config.toml
arch = "fnet"
model = "CTC image transcriber"
dataset = "numbers of one to four digits printed on busy colour backdrops"
train_examples = 295000
image_size = 32
crop_scale_min = 1
horizontal_flip = false
color_jitter = 0.1
tokenizer = "char"
vocab_size = 14
norm = "rmsnorm"
norm_position = "sandwich"
hidden_act = "gelu"
mlp_ratio = 4
parallel_block = false
dropout = 0.05
inner_norm = false
moe = "soft"
drop_path = 0.05
num_experts = 8
moe_every = 2
expert_mlp_ratio = 1
slots_per_expert = 2
shared_expert = true
patch_size = [4, 4]
conv_stem = false
layers = 6
width = 192
positions = "learned"
optimizer = "muon"
muon_scale = "match_rms_adamw"
learning_rate = 0.0019
momentum = 0.85
nesterov = true
orthogonalizer = "newton_schulz_5"
adamw_lr_other_params = 0.002
max_grad_norm = 5.0
max_steps = 12800
batch_size = 512
epochs = 22.2
lr_schedule = "cosine"
final_lr_fraction = 0
warmup_steps = 640
weight_decay = 0.2
adamw_weight_decay_other_params = 0.01
Rows from expert 5 of block 3, named by matrix and row number. Rows with one number belong to one neuron. Each number is 128 + 32 x the weight over its row's rms, rounded and kept within 0 to 255. All counts start at 0. Numbers have three digits each. After the name is the row's rms in percent of the matrix's.
# up: expert up (model.blocks.3.mlp.up, 8x192x192), inputs 128-191
# down: expert down (model.blocks.3.mlp.down, 8x192x192, transposed), outputs 128-191
up.75 125:142204133098135111171120153150088173089132111183109098085093152111113084168140150150044150121161126159112113126141068119156088122112140106158153143145135159143155117097121139100139181136192148
down.75 127:083107140095110075117120096112181096152118087140155132127144119192147150124138112112129143134208178119073171128064113121113106200121106183150087115126137112142080103124133162124210105106153153
up.76 090:129137128071137152115070116165054110191188171044142200144153160186163086071082191143110128113136144140116154114094155126177126140126153100131172105122126182158159181090084161142153104154134125
down.76 109:069111161137136102150160103165168173164099058208100095137134145077144134109127068147130075102119117162100094187118139155151131170130157135169149129087180118051102124157155155081164124103161114
up.77 092:165117111118103170124121136120114178158122153108144109153067136114119111097142108139121165125093162141152156145143131114109118093115147153159129172137119185166164187123157105118184145089121119
down.77 087:088109108159135136185079125117215129119080110089114155120114143181086220150091135126149145137178133134131117132056118146128129101150112122094168143193123068088152107138098109158131117148112134
up.78 117:108100192135084105082108123147131130117104094095168136127066156097116123141141202120155145139117145112145120107124136112113121147134156130180147204071137154126090167129143116129126119140140113
down.78 103:180118114106127133128081152099099150125158077109141150148119145161132158107113103102073086077152063104071185136110083127118102118073122132144149062175127114151158096136134101160138145122098157
up.79 094:102145137108085144184132200154122145192118119128123134189161116177064108108089108101084164088107126111130204100132129074123117113140115180140147071135132171102131111162148096114134096123103102
down.79 096:152129213140137124069077112123155134106069165104088126063083180113137084111120113098113094133162093119087092167138114130089180162081150156161132203102125117145117156142165141114090108170153155
up.80 085:126120149169084105130104145089098098205130102093150179147079092139124161151208117191150197104145136107149154123111104096109156164117159149174141119104114098102103111178122135116130135116130136
down.80 100:122133165053144101153173150111124159113090090117058103128221195150169133161094143153166077121128110092164117157102103175146157148125072189150137181046171101153144132066093164144131062121092094
up.81 108:177142097106132058205087154163160175146111195155156083210148110119138138142126182120107150163116161168144126087157125102066171185085152150104111098069137175140110098127116124130196093189112158
down.81 098:073191136120139195063126079188182129132124126123151142124174125125123131106145085097122047066141135102102176144056099192129109135128118128113129124116161121177075157109112116077112145101128069
up.82 105:131123175137159165185095126141089099128127181119129083099101159095138114129137132127094200109124112157144140112150156107120095110142092156162116140089130175081114109167038132133175130177112096
down.82 097:127137156091114088098086123117114180173119144167119137171119107130133185101141069169157105147131136169081084130091143155147125151145167070159078101157108121119138123101135141145092079062116130
up.83 088:110141163175129136185164149159177096128124153143095143211163110132091121188201087130149123123080159125097137161124123141085149117127134086173162062113150152083153125182097119130138090162095137
down.83 088:123116108113087110094142113101065137160093116143137112109103193123125064054062102176179156132191120130132148135087074127161130141101176162090099134153116122178100096111189106069099123068166091
up.84 125:131147087159175111169154148152173156131150092112082196120117121115144085093132132080179132104154146137071114118137130083077197128139147128114113151102158108135159112107139200140123105112154132
down.84 113:124140132151135157121167097128164123106135181147136058171141086136158120153149131144115121131082074125107147206140150153095091145169176109169183124097124137106198172130157055134122111182096116
up.85 100:185056154095179162182155123127081143099151097112194177078086166112083116059075148147123181182153116137076150106132183165117112137151109110169105102128112106101126169110139148151156112105106086
down.85 094:114124098136127101114042105116136091164126110147082113177148164109088090117168115126095145128116116097134131095134068135103072127133118156076125161160099118145097095185089076145080184107157110
up.86 138:164087099179111094164120146150141123084123120123190118149100153099120186103167150119062156113119117162139094191118115077074176160132170192137091097088136159165110161164086148141113091154162123
down.86 118:086108127130107088118124152120068134128118099117127042119153102122115128075054156136163120096117075169164119062116128173131117094149115113106095113155124137174141072122161116084139190154094146
up.87 106:106109113136125109080152105132110120124100149111122106158091151160088116136105122167155158107189134145135158079155192159096112130151108180137131123127137094123196098140190097098115185100161098
down.87 115:169136120120179138128096143188145124163071138136137181142074137127147104056140143132120091149051149117184139168142130086075132119170112156121173121110140099149116102104148106066098076151137147
up.88 108:131180085114069144107101125122069116126085078171074080168132147142150151132163086122081178105123169129198103130097131136110114119156145104156093115072120103145153128087084136164140121157119150
down.88 113:088136108126146091149111121135105118080092092158148052102095122176152137126114144097094131108145098218154115170146123129100108169058112128160127137191130120048157130210153139163112079163121135
up.89 118:097122121092121124163153083159203079135103100146115158071111085099149105103140133111105172115082141135102105052160120140136133079128183147175027142171109112177087101141090139103119172103110122
down.89 116:147180116182115115142170178144034160142098087076130121108121157161146153155139131186180135138125118106104137101101115109169136134058079169104153098128130127089198111118104178143131127137164130
up.90 077:136189105183150143230128143106172114135145134119148126098111109129119166108104119133106138119085110115120104110176125118123130102127216109111058079107127078110126159203116102127189114111084150
down.90 089:108115130110168109103111161162127147097130149119124091171123143111099017123164168118153169135123132166129124115092130161083108146072167146111145148149081181099138129079123179178078127094137159
up.91 134:145151161155173158045202098176118181152127090095064121119057096076115155176096085083148149125088144120092096144154135127100164128113114130088153120179124150186079120124136100078102142083117123
down.91 114:120104129135109130110132148101146084205153133186074146141205149106184141156149168134111104098106125090140128122091111158143098095092140101109044094161147089147148207160089154149176138093128115
up.92 106:115122079090127139115164133108172111168128130127160083059141105100087130092147176079112128166097104126129151129098174104104145156121092089150229093052142105155111139132118124169077128067149126
down.92 104:083130206086131125140110126092093140149125099166136116122152161124142085102105159179106113198117129116176126132161132139094141115089077121120111101156117123145149104160119156095193173204169154